config.yaml
model: "autoregressive pixel model"
dataset: "rendered landscapes of hills, water and sky"
train_examples: 145000
image_size: 16
horizontal_flip: false
levels_per_channel: 6
vocab_size: 217
arch: "transformer_decoder"
width: 256
layers: 8
norm: "rmsnorm"
norm_position: "pre"
hidden_act: "gelu"
mlp_ratio: 4
head_dim: 64
fused_qkv: false
bias: "all"
qk_norm: true
parallel_block: false
dropout: 0.1
inner_norm: false
positions: "sincos"
tie_word_embeddings: false
init: "lecun_normal"
residual_init: "none"
optimizer: "muon"
muon_scale: "original"
learning_rate: 0.029
momentum: 0.9
nesterov: true
orthogonalizer: "newton_schulz_5"
adamw_lr_other_params: 0.0012
max_steps: 13300
batch_size: 64
epochs: 5.9
lr_schedule: "cosine"
final_lr_fraction: 0
warmup_steps: 660
weight_decay: 0.02
adamw_weight_decay_other_params: 0.01
Rows from block 3 of a small autoregressive pixel model, named by matrix and row number. Rows with one number belong to one neuron. Each number is 500 + 50 x the weight over its row's rms, rounded and kept within 0 to 999. All counts start at 0. Numbers have three digits each.
After each neuron's rows are labels from the 100 images, of 14976, where the neuron reaches its highest value: "strongest on" is what is common among them. Only what is clearly more common there than usual is listed. The data: rendered landscapes of hills, water and sky. In brackets: how many of the 100, against the usual share in percent.
# fc1: MLP up (model.blocks.3.mlp.fc1.weight, 1024x256), inputs 0-85
# fc2: MLP down (model.blocks.3.mlp.fc2.weight, 256x1024, transposed), outputs 0-85

fc1.627:513544570564486495564432487390523463555378440471511553504509507559481484513418478494522502613420576503480492528462508349455476537541465514575434436488465572502437592501555453504476553539532492511478521480511546526533551517602551476558418488598522420414513443
fc2.627:421520454481599471497512583539435545487500475530507445468591588501481478471581460538506533518441407546450652561565568563478463481497470444398621526485492468557532497427459517454431537498519548461554548516468503487477524594520455455428503398461586609540529489
strongest on: sunset (75 vs 25.3); purple alien crags (54 vs 14.4)

fc1.273:498451516477542585430605406553431523492499557546542555430448581554544515555476506487522586542556437661504447558492491578460444504478608405542563532496449506432509414492516513548556475516465430457534498532509476550514443476501498457551412552477467441575503508
fc2.273:485517447446521469491461579494585536477481503433469450433480560504433528436483585549534526541562508449536509543515516413533463558522504432518431521475470487533458508582465588510525468549468567523535414482560447624484479450537541495524521562458475538516499530
strongest on: snowy peaks (98 vs 14.1); noon (97 vs 25.3)

fc1.158:518417502434517502502489521519473481461578408519572471549472514475554484562557403522574493485461422478474524446436516506610525535585470498567497507550418538497541417493478429498567514481531616461550472572405584475464568455525479483489448541459423410550507519
fc2.158:525501524474467596567520465480426518451478581490423525547559448492482478499528540440502491475485500453521478521473418506644526465541537507542337474516429405545529494532528470441441464483561477498448520550591504560421532447492418479464505514470570549467533605
strongest on: fog (90 vs 29.5)

fc1.703:496468471529500505548531507526452506484524545474588488562555467398506313510574492484487468530508519504631446551463469497511417391485489592499516509526513559522514561476588515587439480522502458465519482553472429540607401562508478470500476542534454507533525544
fc2.703:530472482470542591461568492471480507583423550538486468519470554543529546506456470566392487448491522479440499578602460579529462497474482476478459528498475486478486359485527460540457493576491499433431449458661412438489420447435536450442515463450538476527422478
strongest on: overcast (67 vs 24.5); purple alien crags (43 vs 14.4)

fc1.506:489573514412585521528436529519453516495467472485392477487442525508495437471518508488544566424436464480468407491453498513608545503491452445519568545491508461545562458541508431529384492558506538452449435428381432478509517560540418449510562401450453520545452487
fc2.506:471461451486464548460513495468568593492525628455502502466503525610524542482572516490513513510449539533575427486526481510514482519472538530543461430453529586505472526470527445478509496426480516569513570533552417456521534452416465565418555401580397476580591539
strongest on: sunset (89 vs 25.3); sun or moon in view (38 vs 8.6)

fc1.126:449429467512549672531528626504491464513533578467523527500453545485429549447554530496524482503512436497412534455521558537477581562410597512606541465518536569579492489500520523511519500509488528507433519436516389448541480569536450473550466397484565398536535589
fc2.126:452491483468473533574493422532461501570438558532508484468578484473552412523469562595464506462546475460480496535532577465461504520569398586434500458520557537442525390528525479527500495533520525507500523496550532516508441475421471467474467470474520497494454577
strongest on: fog (82 vs 29.5); noon (51 vs 25.3); desert dunes (46 vs 14.5)

fc1.496:543518429428556504508476423512502572534434489463474471466498548543525504588497464460479473561603570466477480585553521504556441469552518419453565544469536491402506481593497489513500460492475448497516452558501481422543477557495516500513450527461447451574449473
fc2.496:535643464431506465490458485484474480570480506501532474577524586441533475418538547415436529459537405489610440480480499482486390559360494483545500508504504568564506526549446507504506425520461555504500478535471531521526504544507484528571445500476518502555522593
strongest on: snowy peaks (99 vs 14.1); noon (70 vs 25.3)

fc1.688:430544461515464387523580578435521526518484493458518440557449372542560510543500462467543466582516457577442367579489545509562403453438518504544477512515477547462560496491608466470476556572513503505548508552462516489514493509527553473489551558451462509549586541
fc2.688:523466573542547569504467418501461463498562511542447425461516589489455542392518529529546485450446519541500571532580566456504480441550480542482499481566636475514517460549543506512550467445563626592516522490623402535465561513569455515539515487557487435541502505
strongest on: overcast (54 vs 24.5)

fc1.730:506505585507535522477414423500404482416507557575466514498553561469470520535572479459475465495457508454563516468517465547524577442567513452545545479463500514558529498373493501537519488474511450473477472542603511568524490478511533567470479543449512576462565439
fc2.730:441550469496458458525359478531542501419534534559511422517516520403555542433513512505527398442562454511519500506439406525412503506512475517461408454466513447457388531484418570540473440534520438484504520566572506648556391474483405501426535544558455521486489516
strongest on: noon (60 vs 25.3)

fc1.637:459531493552453487460521398480614568509517439630535503479572471522558449524524470600484539555556533472443489519501510510477511445462622533486481540508500555488470483505475492554521574546517489491461463565553545466557520500421430527528534480397520566458482515
fc2.637:497563531540462519542503433514476529464573479376534447507501525551495481486456469410552359479528488452589490487539465522477453479548444417506475430463539421440545480506658467479539572475409465510596465562513638530454462518472481515522505537547502488452488516
strongest on: water (97 vs 44.3); overcast (58 vs 24.5); desert dunes (41 vs 14.5)

fc1.519:477484523481375526472654526472457482469469512467454455481543546528485451592536462503496571571519510565455462574436518497497515461528500492510341535545520547483398479535554538538440511403527461469459531501472470497527550516500484496552466419476554494546458546
fc2.519:430515537469487510482458489448502457494489521526560478511499584403544566459445456439597546529392536504416485554468496548446506521571574502499477540518473464541464443534426567607498493664444569471467542502487420535478507491612554528502509598506588502518549442
strongest on: water (87 vs 44.3); noon (82 vs 25.3)

fc1.478:401515589554596428542519500457498507417517564540506439504528518543487485440409453412569473475411574542465506524463494480558571510619483596502425542469423461518525468547522400552510493480462587445485565528526458455534547485453576480482505555459535504568527570
fc2.478:431494427462453455483502431478518499524453476481480506516536503506457609499542519477505517520390517485492556600565476575563470466543426489385558500447527463473505515577545597493529468582469573491548568429454506518534532550606475460581545451500581454542522449
strongest on: terraced slopes (59 vs 14.2); noon (52 vs 25.3)

fc1.641:491595533587536497459485517513460511447478479554530444407530524525508458529515426371493492428476433502428565517486548484503558390452424560508509566511573551500541536499421485493466495522541514478517542413508506642484423547530467478490454480559504523568484515
fc2.641:448515522487454518494500473510533447570489492520588535441558598560500460472490497487459514528501573467502483550479520429608467500528446473508443488433523464486544509431435567422550408452501519529521400555633536563546529510498452534476541456505405493486569552
strongest on: snowy peaks (33 vs 14.1)

fc1.55:509576485559498524429445457605463408509419533514479449546548481475561477532490462506406513460574445503513520574552426493516448520455473449454518545458329484486513470495550553545536448458521598433382498536570482495541502599385511545417457348476495484514481495
fc2.55:452465415553440526544474476462591497499543515553328542473527472469402568490520610388523523440553520526491527495434544510435470437568584450574507552561511576519464451455461466519446468465479492522521471542515416500516561441509569495532514533507453484495631443
strongest on: clouds (94 vs 61.5); overcast (93 vs 24.5); purple alien crags (34 vs 14.4)

fc1.661:522510465496580497551472492444551403453423529491529558510530511544534472616447586492547406498602528480522569529558542500409585513467525450559536520477432510532496462541434491611566472525527519397495527518493429525523444492496580494521406528479566457489546455
fc2.661:525581510497478432539541411439518419460502436503438517532504505506459498488535426402533496524564490499479583497392528479489520558466540546461452467471440447469537502515466464475536502441531468446564555507543428541452483433529556492546486495514493403502532453
strongest on: overcast (95 vs 24.5); clouds (95 vs 61.5)

fc1.724:462549407437497528428460498356446550500486485562515473481581437438524550486431556512488579416524550434517512570589572458512437455543507547456482547562451610544501529606522441516550493461547491509423452489479531476556534450412532538474441514446516577532542547
fc2.724:464492439541351476475526490550506499611557628498486536533524539505481547493537616494517560540533561483386531599489478444471529456534462527508506590504538524495512493466586531545507447490507515484566423506515480506510454620440397554476533400546468428410550529
strongest on: clouds (97 vs 61.5); sunset (92 vs 25.3)

fc1.449:483563513450492512398407607492411490496495535455564531503537713458499485602484439473539521528509426589469502440503409574544513492455515441479511451571560457516508467501531461503454524437470528562427450531463601553484512411474441442519542451516594560507539491
fc2.449:556468419539535542400433533534519503476466450470613415494465514539561511450525621570562551531590447510483467500534512426468581464529520548583502503520494516487515530491470512563485489514491513482541459508425498508483574547529467484545451405480483606535526408
strongest on: night (73 vs 24.8)

fc1.93:389600436496466483517482485532543512452512421528461460475547542523450543439519444500543496496471463505444543585515585516528451551433548481466490503473516498484457491526547502547461532431569496502445495419477461531568425381516495453496565492388537413495514534
fc2.93:549430461500500447454470484461554460498481510451486567469527350560513510463525541416524472483466501399511478417452484482453474472585459517416587460538574534518513514542521525566520557558491584470534524574493530631576511429473525480595433536432429493504462530
strongest on: snowy peaks (91 vs 14.1); noon (64 vs 25.3)

fc1.232:542516515465447449526445508498566451500518547528574590541439494535473461577526567436539570463550428527547554473541449553618554630536458649530536565391617559488524517544523499452531558481491438518482496577433508407450569512562489513405532543530408501541505527
fc2.232:574502431523527530389434565464562520505473537493426465406586512508604458523452494614521402378487432468475631523494521514584479467489436487567437527468514562487473570534545524448482471434474542431458522476476421543506518542524501509545480468579477505458550518
strongest on: fog (97 vs 29.5); terraced slopes (69 vs 14.2); noon (60 vs 25.3)

fc1.376:488449439449551572437498474504503518425522530592520492589429524508505535446505528407428527482418523419496510451469394478567584541455412550437522595489563484504411517439522592478491515463507564508509543432414520555507601520529557428468481500395514457518433419
fc2.376:548517536452524529516455555507579463475474487458491392486499501450488572492474582550484438557564439570508455577414538586501391428470511475512519610513527474551567481499440521408487540549440548415433490497529516543432412460532543557543580506521458478537515476
strongest on: fog (91 vs 29.5); overcast (70 vs 24.5)

fc1.251:471441509466375468495499544577522522492487458523562547450503541554505417535556509430499549563454436466528585457616489516538501491506384525488480468433517481546460323553532520588472442545458501505527513531502517515547570419425460468560529493508526458528515501
fc2.251:505597604547523523553474488467476497498520582503564503591483458555446462573565453535554521530566566442507629544469457528514497530540446565451500610518487558514511520558581464441517487549544478567515558532530458432379486551477577490476579519491429591529504552
strongest on: overcast (60 vs 24.5); snowy peaks (44 vs 14.1); red mesas (33 vs 14.5)

fc1.568:499506416482535479486562461543450471500495497527526516442473538557576472522450494419510555518492558455586493479522539531548422473404465451488475482445505433490477416450434515569484483475566505550495550538501443480562490486527562466445475449481596506572506398
fc2.568:504485450454496529523506602430488461376513564602438443522548477448415528448519515517484486508432527450472545506550484465487475524486432382455451505561540439522463492506534568485455474566580504480522547492508486484554496475450515537576500560559428555571585536
strongest on: terraced slopes (58 vs 14.2)

fc1.518:525503534525569519497512511449514572511475394502584497587475493543563464513502482515569358536464476452538523515492493512467444549519511544473473445479530603539600412475557499571492426436513518395503544458511523533447538440476555539499472588483517487498519515
fc2.518:519584559513435451532531465493424462403523481456478415441463501498450462510551513428595474445517448472474436464555566461515502495563405478538570452422423504502527525499615369533430496346511476497484445516522564559465501554594505515516499536442483482514493487
strongest on: fog (74 vs 29.5); overcast (70 vs 24.5)

fc1.269:552554449531565567542385549509477472464447550512458572649464472463493435536432421552525535495478556455549528513428536379515531458506517509419540527493479512500550543598489602467520536471596536496512535374486488500537486474546467513557562425598537480551513470
fc2.269:512506487615551477498426500575553496465531421474525496551494541510485491439464387530491479556573550518516443477535547544526516569504512340515498361469477457472466512472592534457491435511410468477498521466397496443504507565470586531550522544549531412521426474
strongest on: desert dunes (43 vs 14.5)

fc1.22:544432555509471584519554518474497453626549521435568585472525522500477475575512483526489459439487536484547464478510442624480633429522512450575509481543499461510580532466472466347406567468505579562481532400461545535523506547534513542519431548481587508494517515
fc2.22:485521528528449521545594494487386456511536588527491490426571471550503486518651568497506526482534496562573432533526534532591510484532479465531521568450553575542467523558449461482513481501545545442518452537506518573454495511487521462522476536457542496462475405
strongest on: night (60 vs 24.8)

fc1.502:517465467579563479484498478517464530557465512590527450460510549506476399596472578525499503555519578588454582430535485416662596499502497502494479470509538548466443490538459510486537461497508494508514483524514399559492509464419427395569635533550497416531440638
fc2.502:505519520576456523491483455620558506550487561399427511520473523542523439502402548549460613537558539576470502435527493623440506445503533442512548440499429588534495517426477517538433530581476530537561426552437514557465533463515547483525482523493455371550470513
strongest on: noon (83 vs 25.3)

fc1.159:526533598489490555539500601433486508481499522588468605518451583437492536531494527554443493510482529514446595516483545521543525568505510431564548523462495420492487451536483552477503596494530534406588512448460504541416420497491405465638462495473420451545546533
fc2.159:437508513515427500475505557563473638534448548545383494472447533482468476451452464607504442566485440492531529479470615498505500549471551418450427489588515453504526507423528467461636493523537545493479535620527487416506477563571551524465476569521455461447560457
strongest on: desert dunes (81 vs 14.5); noon (79 vs 25.3)

fc1.378:591511505488499531514471493480437430550476508523576503547505507536500422442554425409569535522631512444490431459526570432488461523501478459446538517474515494548636503481518523535551488523511462456513528422508380514510482510547452414431386569505460471524520435
fc2.378:547502468479475504530569567512414493506466498520559570483477473640505536542460551404541390503467461596475590476487547485591520481462459538478470566538467522570341538512513503444523558469542508568513486534650497531415531494379494471458467517523541456506507482
strongest on: sunset (93 vs 25.3); dark volcanic rock (67 vs 14)